{
  "dataset": "simulated sounds of rotating machines with and without faults",
  "train_examples": 39062,
  "hop_length": 320,
  "spec_augment": true,
  "stem": "single",
  "beta2": 0.999,
  "steps": 16700,
  "batch_size": 192,
  "epochs": 82.1,
  "final_lr_fraction": 0,
  "weight_decay": 0.1
}
Rows from block 10, named by matrix and row number. Rows with one number belong to one channel. Each number is 128 + 32 x the weight over its row's rms, rounded and kept within 0 to 255. All counts start at 0. Numbers have three digits each. After the name is the row's rms in percent of the matrix's.
# convs0: first 3x3 conv (model.blocks.10.convs.0.weight, 160x160x3x3), inputs 22-32, a 3x3 kernel for each
# convs1: second 3x3 conv (model.blocks.10.convs.1.weight, 160x160x3x3, transposed), outputs 22-32, a 3x3 kernel for each
convs0.61 100:137133072167129072117147111120123157120078149073148118208134087145101080143112118146111150160075160120139162101076173116071132135129156161163135148158140149253138162111111065129144136117100084122123115088123109172096140129157122161111121106117134087144089119071097133106152201090137138075120157121
convs1.61 106:125161148142131059147161125176131154137125108116127086142092154086119174139125147138078183136078132169137073098065143164216171120162114118038088129092075120035124157123106129155113141173165137158121122106133144142134142124079094133101088104128145116071122163060122145099085115131119094160156156140
convs0.62 097:080116204102104171146171142096140151129088172064098115103215095094123062143087116127127116177119181140157138179120167103142242168122127144098167083176114116165098131143101130112175178158136136136133123104116120070104153118131200163142132109148170088145139156104157095152068164094099159087146164094
convs1.62 097:086149119083134078030144193124122156075160122090107204122051180100125105138158090145145118118178113098229118170115135132133106093142127144102108163068156085195104200157080135124163212081094045093137076155075121103153138125121080144131106135118061128141111149129100131142166124121137120128113136088
convs0.63 106:079141112127151130131173123097089193135129103211052179068153021164106160117154052101160122098126086164045160115121144152129157163064114058175114165097128085167113052114106137110113113137103145152152144054151107090080125129130151155099123114132174140143155134128116079111129148078161114182135114144
convs1.63 104:044102158118186090119115197198113133125074147107131092113138125189112111125085087100110087079075090162112161130134160140139145147135080124144115116129208096105123211112138081082095154149104119155100119140119175111152218078140120144093183112116082104177105119148107152169107155142161108081153127129
convs0.64 093:136135148121110125153078110143107162066118123123144093134112146172131200142106112163149118155119093120153109113085086106106113135125116100115159161115117084139121142157134122179162128127120128139129119109094113104123162134146146096090137152146124134124148160111091145139123085117215149117108144123
convs1.64 097:159109154124137097110137107122132095086112180191147141121156107124163162087106115141123145136101167175179144136147191156169173186139080146168134139142129149119144141108118093165094137118142141100083067145118072108136138153128107160134095170100144137120089153143146120193143164112108087058111116122
convs0.65 100:117121084112174153194058138129098116126148091128169091219131124072079107117107123107116105170169154096179078122113189117151089119126133105161071111132077134165098092090130127121184138079140100106145103173077077113148189146143113125139175067114119217105114191057152118151140076058134092203142101074
convs1.65 095:195093084149073142120120103094140195189158150130130122123130183119059144193091103143128172140077115137130139083161135161136105127177155144109153154063099242152092112135137146149175106142104117116139087154124112129134143148206149103103062159110146150073162126136180109098145149136210122166180114183
convs0.66 107:166132146135123186055205110138103143180117145124128133117142128096128126113156116096180122112157090158112092128125094163103117149142142126129138185065109131156077123130145122123133106128122119088157157177094165079180124107171153148126130158116202161143123095138135157162113149150054157098140102154
convs1.66 099:115109150149162103120147096114126139125070170087149096123096131120114141144112107121117153154165086099078109129124118095096151164107115098144177139164108126149102125094130110103122140081141119106124109104147098081147062161161146122080100114154119095198144133165155132179103078109135139094091136150
convs0.67 101:083150182088139079145076126095140083105184162142171132155108189126113137105095162160141085114125147117145143112162107122124130105130165101120135143142079120089165126081147155039119141136131122085169133109090146096108084148182173126164097108142121148117213088171113143142137127056144099069102095130
convs1.67 100:102140110133086135136147087144102161140149122229146160145105102133111133111130167137097119169159103092160119113146161152118156101128139077128151113088124093142120110151149117117128171098203144127128114083093106097119086157113136117126124173126107105069085082176181087142129141154129068079165171174
convs0.68 096:093103101118134073150139096128112153110128152134139146183140126130131119131131115138151149176176111155145135146119166083113099154117147140117090060142204117117112133144061157147163160112129102110121176131156112119179133133113142179207121150035130097105153144088135103152140102097083141112133142112
convs1.68 100:137117085130122095144134124049145113143139110139105115104144151150171161112159161102142110071157096148136110194098091110149144115134128168155181091097131172124157116108196126106137144159124106171114113062105186123175080168159126122117117127163114144125075109156142104207102122089164169089164173111
convs0.69 091:202140110072068142094126141162153096148189130072110127157133153159125145079092129142106095158179139138144170098113107110080103159124169128087128105143170101180176176127185136135153110108132122102134108058087127106156156145108108097131157124117144136147133161101140124173144154166144145154125136131
convs1.69 093:124088177114064126106153124129187206153197133123138132128072123130071116148151157137173116125132094127122122161134124081091124160168120106095191141128179094092140142114086118135140112127132092108151095097070138115114124153135157119112103136159150169128158138150122173154121173159124108133110084149
convs0.70 111:141119118115100107158192063166067151160093093074136145105185168141154093181119087115107136091111093140129158097170119084164183114129111143145105222200191211216156116118150153137113135120143097147157157155116101132220127125102100118154068085108130164158120102101140140125144108131119081141131145135
convs1.70 115:153131122108136138092130124114135208102148121134096146145090126136139123117192139152125153089139138106139170202125123114157116090147149056102087102117067109146066081121102150132107131159100150119141162137118138161112180194128101119167150112148100085121106097095081105074111081146151137138180104118
convs0.71 097:197114127127116153103072145141122139116145123176082089133140177112112077150143105135047115143134112134120119137134164116108122098120124114155173208185162123185146104208076116151126102092086072120093084141097173099115135127079179101071162137137090101096142135143119108130100086181164143159120099136
convs1.71 096:166107154107151086174182125189119097110086197124156095127136140150132094115103106112124114103121115106113091096106135070136145157122198132110135076149137088131130152155131122117146164140177102129135111103115150079148132139163084096074172112142087149104113128092120116149132141148088155142127120143
convs0.72 091:149112110127084158126041103095146157091151161100099110146120151087164157085111127104122142102141151136099171159155118107130104104122070158164097161154126140139153107124120150119145085134131166142156101112087143130124056131073090141122117147162167122075110073131089205131107132139148145118138079137
convs1.72 094:119073100107156119055094009116125150117113132172098155147121158149150087154144130137137170094158134133077093150120094120138117121132151081161137080147139218132100105105106103095108165132123060192140124143168158135123140113147090105129151148067111063123128162088098119152090076087135141139084127073
convs0.73 106:143165126125145050145104144168133085099157150115087135138153104101135091145131134191178076099129192095118103123160141114138156143162107142147112116113105088152129107086169053113118140171171136202147124148053144086097106168187083135105151111122095098157122124079138143134121087084156116137177150136
convs1.73 105:062183142146161105158062106144185062079122180159133141094153119132123123046142145103105139162067147130110135144153141123142119106095119125123143143104186130065157188081089168146067054102142161143077120158131125103118118151091172127131099150132116089170087130141154154128101177160140168128088036170
convs0.74 099:205131132173087086077140044119141107096134122123064131137151068154163172133124126078095092129114112141140132125120148118138140170104161130147122147119079127097121139090114150126123135146103100083143124141150208111116133162130140078148123142097139152136101068120121119138161143158129109165090126141
convs1.74 100:111108133144150086130136153137088139087131092148102137157117141158197201191140139144133140101151155147102129127087128039142210065161140194065104164153054171114117070184187137164113164107138159117172139179080079177191077164175095138119153132119135118156113142048130111171163190199112172157132145129
convs0.75 102:163076182158082163174130089120153111111171124111175131118126102125180153147116185159111130147123101114113129125043106148182101072163124035203158108176078113144123072157177063119163155082136094097191151127165123069126129134145138154114156125105147117068109102108081091155154072114126106113182122153
convs1.75 100:135115143063130109147227127126109117140107144082134126147093111158111140169108143104108111098126130151169108103056119116151061154134113125135135135100218106092164109116145130198122124160126093070114108109090115171200150087142137119160144130097124145147100092124199122114113101134121139122103120136
convs0.76 106:116111144125153189061122089138112122138111141094103164134156155092094156089100149106101098143143117195135100094140115093111106112111081125096211076072106106168122099130122093109139102130155171134126118078122182143126117153110122116132085168077121149085140140200112106138196124124103131110149101131
convs1.76 109:108105162108089152101117139156174106126117108142179100143069148112120126180141143135116101104162173112123113169121192123171126109152161062116087136084065108117118069124153169149086094138134184125140116118125159148160112132141158111127162128130089066121075122086115135142173116124091129133128130076
convs0.77 104:133130119185153149085140089122137155083093104102168094104148124130121088136130144104097196079118180133089148104129089105147132100118111131134102072151120150146144149106071104133120148104125130135158103140111092118159177187134132103185127093180067067115107111222173117126110122071122144085169170062
convs1.77 103:133101163087154139181091142131115049129141094122142102134094138101124166120098072070066094114164160123136176197101113061084123189143138115158098151111140135116130148140191149140113152139201102153125115157080159077146149115205084091135113104124172143124153142114102113126142157166138177181106160099
convs0.78 091:091159197120227045139075128125089077151089066039142120114102118113132153161100140131127117121121160103088123119089130102097117124126131177124132119050146114142075167062076127115139181132120187119135135110068083079126125130142096121154132105097151133117114074112135132135137163081152089099130125148
convs1.78 096:115177161175097126144091183101185139114173129174121164141145119176121170129084121145147139117120096123106134092110172126095137153174199150154106092141149148102095178133136196167093148155153131124136172110142117146141062164117149162140134146187143152159088095148055121169137124131147153106079105139
convs0.79 096:057106156146130103150141032116126181108135093102116165123124175034087170197056143095142113140070118185142155151159113154115087112116086172095128104140137120125066122130118152115153126145176124071111058113145085154058194152135105166115109105120103129112125132053126130104148118130186116140171115157
convs1.79 097:176122093129118114120104145110119129134161111111097143159090253109131163085150114143126164139189097118106113126117116086149115109121122145137105207115181068173095170065091138141170048103100077126112128104184162128142116151131136132113128158145133118146114083113130098081155061153149210117175131174
convs0.80 100:119086181107080071139105111137074117103124179110112168131121088149115164129112116119123146178115118179110108163102098121134134115105110118218088163150103159143078127138077079098160117154158146155138103135098110135087149091091176140183183152137146103161133066127111103143103140125139086105124120085
convs1.80 102:088074158135141146149155176127162086142119127094211145081097111136185113100128175136102117127152111151096070137085124115129087107115184138094118175176032097125139104212181127189146136131081157187167145092147129141110105117121115133113144133117113132144140137110124129126133160116093129136139194070
convs0.81 103:085164177149156114156130099141156106141069156117161160140082139107152147150072095150121087120142160110125092158088079118170086172136146138144071137064147129144110143131140102138013103098145084110193061095081123111040098100090155097151126124112148162071088118142127088125107105125109130147168170141
convs1.81 103:099115089103083127070075199134142129099054137156091132118131145142091131109131129151106161185150118091126168111088115132194129115109104119151148117116154074161158124137150133137095202150198142101113111189115125164176146112122101155103178105141103170138113124155111124102172104124135115162091193113
convs0.82 091:115117074068115091164110048100147114158157170138163120112105078134121103074118099132132089125135096130164155113123123075190099118151060072173140133161130077135137171091187215107168166121143122129139156165094141084124147147126151123154122131124135138113158087135182128129136159139137107111141096135
convs1.82 096:251184102087095150196115159170111102050086157119109138142148115184173181121145117164139143123082094100157136110181103149100073072069133057111150139050191124147143109134116132137121082121118142086163087150179183110095132122070124086126114082093115173091127126112118141104104110114123135108197157169
convs0.83 107:123142131165173112146127106107092133091094182195142084142146087091134098111054141087113126159096118116114109138137164151161107105088183056133163183173063126144093156099174113105091089130072151106119133139145158165057112142153170143114113112124095116100138112125149101102128155101143120148110139160
convs1.83 108:172168146107093102134148109122073122094156145141092071118123163199145084130112187175119107090138151120096129130121143083170101066094145193158140208126081069129165176153111133113132160093165133148185127137132150157083131129132094140165083138090041088160172121093153161137165114134149108070149142098
convs0.84 102:132105093104048109130128117110118104101086100158134183125151135110111117160190104153121093135093115162217116145136110149186130158132160148114091132146187160096091105130141084155095125144158120060117090134114100115153092145122109147159184136130139131097191187160082171133094102182117116096124169159
convs1.84 107:166101138127187086130120110144088153163178176122159121122136090138133114107107120102150141108098114150118099123075127142159091075139095142079069100083102133110175089156154112153094129153120129101161180171136122128116153119101109158099139099138101128051095122081127104082083100141096118087122138094
convs0.85 103:167119144163082116069088106117139126118133114110164088116097152136176158109111136084076038134131181151138128133127116138130187147130096142108160108108137105112163144090143086147102114160147080173094145179140164111097131120097156160125164099104117104118132081087093158105158165113065095175126111106
convs1.85 106:174139134175116091118100170110108111149116147130132101126138110128100124119117077166144118154162202089066117175151107093148112127172076104135141107150149122149137126127139159106110098110141153159083138085097144168103105108145134171149185167131122139156084157111149153107113088152141141143136143148
convs0.86 105:097123125122149158187065159128061113092136161043180089096107067147126139097134072159123103071149106106189090127150174088116100115141135158084119172106132051103144114187113116097092076107137083062123097137149112128151119157122148146155092143153120136082170132097129142156159102142072157120126147101
convs1.86 097:127120116115155126129070111149172149113114105112115131144104149125179169122114147169107124090165166163153097154108192074123151163136127080070198200061160063127213080163127067153121136127109124153139059168196119139067153107142124153098105136146086191062120145141140105154126156137133123109134108156
convs0.87 103:132150089128104143106075163119104102165121048106138147123142085124113127190155160144144124153136128073152107117144152142123134125164084161091078101065131128117102118096144150185093086114155145129196145157202124143159120091128110102127078166086126119181138155131119160088120091130140140105129119175
convs1.87 094:205119082077116119227103153098082161155146124149154037133131158153110105149090125119109104073141075101105179087174142125114130190102078184128145097115085178093108124119142121129132092137176149136091170054088128098184136108132153126161115140144109186083148107170164148095146072092138141123137115123
convs0.88 098:175097104046096144189147050149132111154024111099090142103065099138123151102153098116112131113145179148218084111103153166158117130058164101086081117141135187139090125080119117128125129106084156125155121126093109124103106139119120114126159126130157084073157150158140129167124144087092118138106119073
convs1.88 105:195095099098116147055083035118076090172133147212153156146114097071090135122128187145134147091144102049149092113151124098150101185136107115066154145115159187150070167111174130120167169064115110136171199100102154161134132112117114095110156111154112175170162112093156119149079144111141086160180190200
convs0.89 094:120121033081085117192100081104112119088167133151109153095099038120086099102146188110112155103141096204149135112124155085144156157224095082150167146119126058170134151104095161115098146110143196151157149143073151155139123167083122157168108196153185177183166095173061150067152177128167128084154170170
convs1.89 099:083165093134104100173113123117075130143085126184141143204166078089091124088136163136142183067095080131097160131053081169164180115106098101160084133184082119121130121129100176116143153129115141102082168137069169064129064135122059089103141096145080171116124056149176143103154156198118116064103016105
convs0.90 095:111142120081166068112080116123102110093096122129118128064181170143154116124136142127075156147097170115095146116144132142147163130114111056134064096114135195122153132144120136131144097109108149119182166115128158088097158097136116093123158105113088101118143101142122160181144062132107236113137114123
convs1.90 096:124181095202164134084092157125174057142188118092132188122122160065114129108135129149077093142136152157150088139149112080159122105123172123120167159119180113128179123130105108122163131102129064095110157083118114117082110139083117109156093079078134115111149192112115097139141125126116129126135080171
convs0.91 095:193111140116119165090137155124091086087129121147163100215119087100133077124115142143169083076177124112111109133118143128185115130159111116142182156098127147131070116109135086108146086160091102119120131157113093131150080144113112090112119106133131174089078112103071154104106130152161100179132155070
convs1.91 094:125144208114105098155157100190150153158142165127078147120124160192110116150187107138124116131141091110096132113099137189150115125098161114118141164119093125088196075168176117156131147146125040144104127050144104159087122146148081103155103137070145077132032151156138149065133180118125113139143129087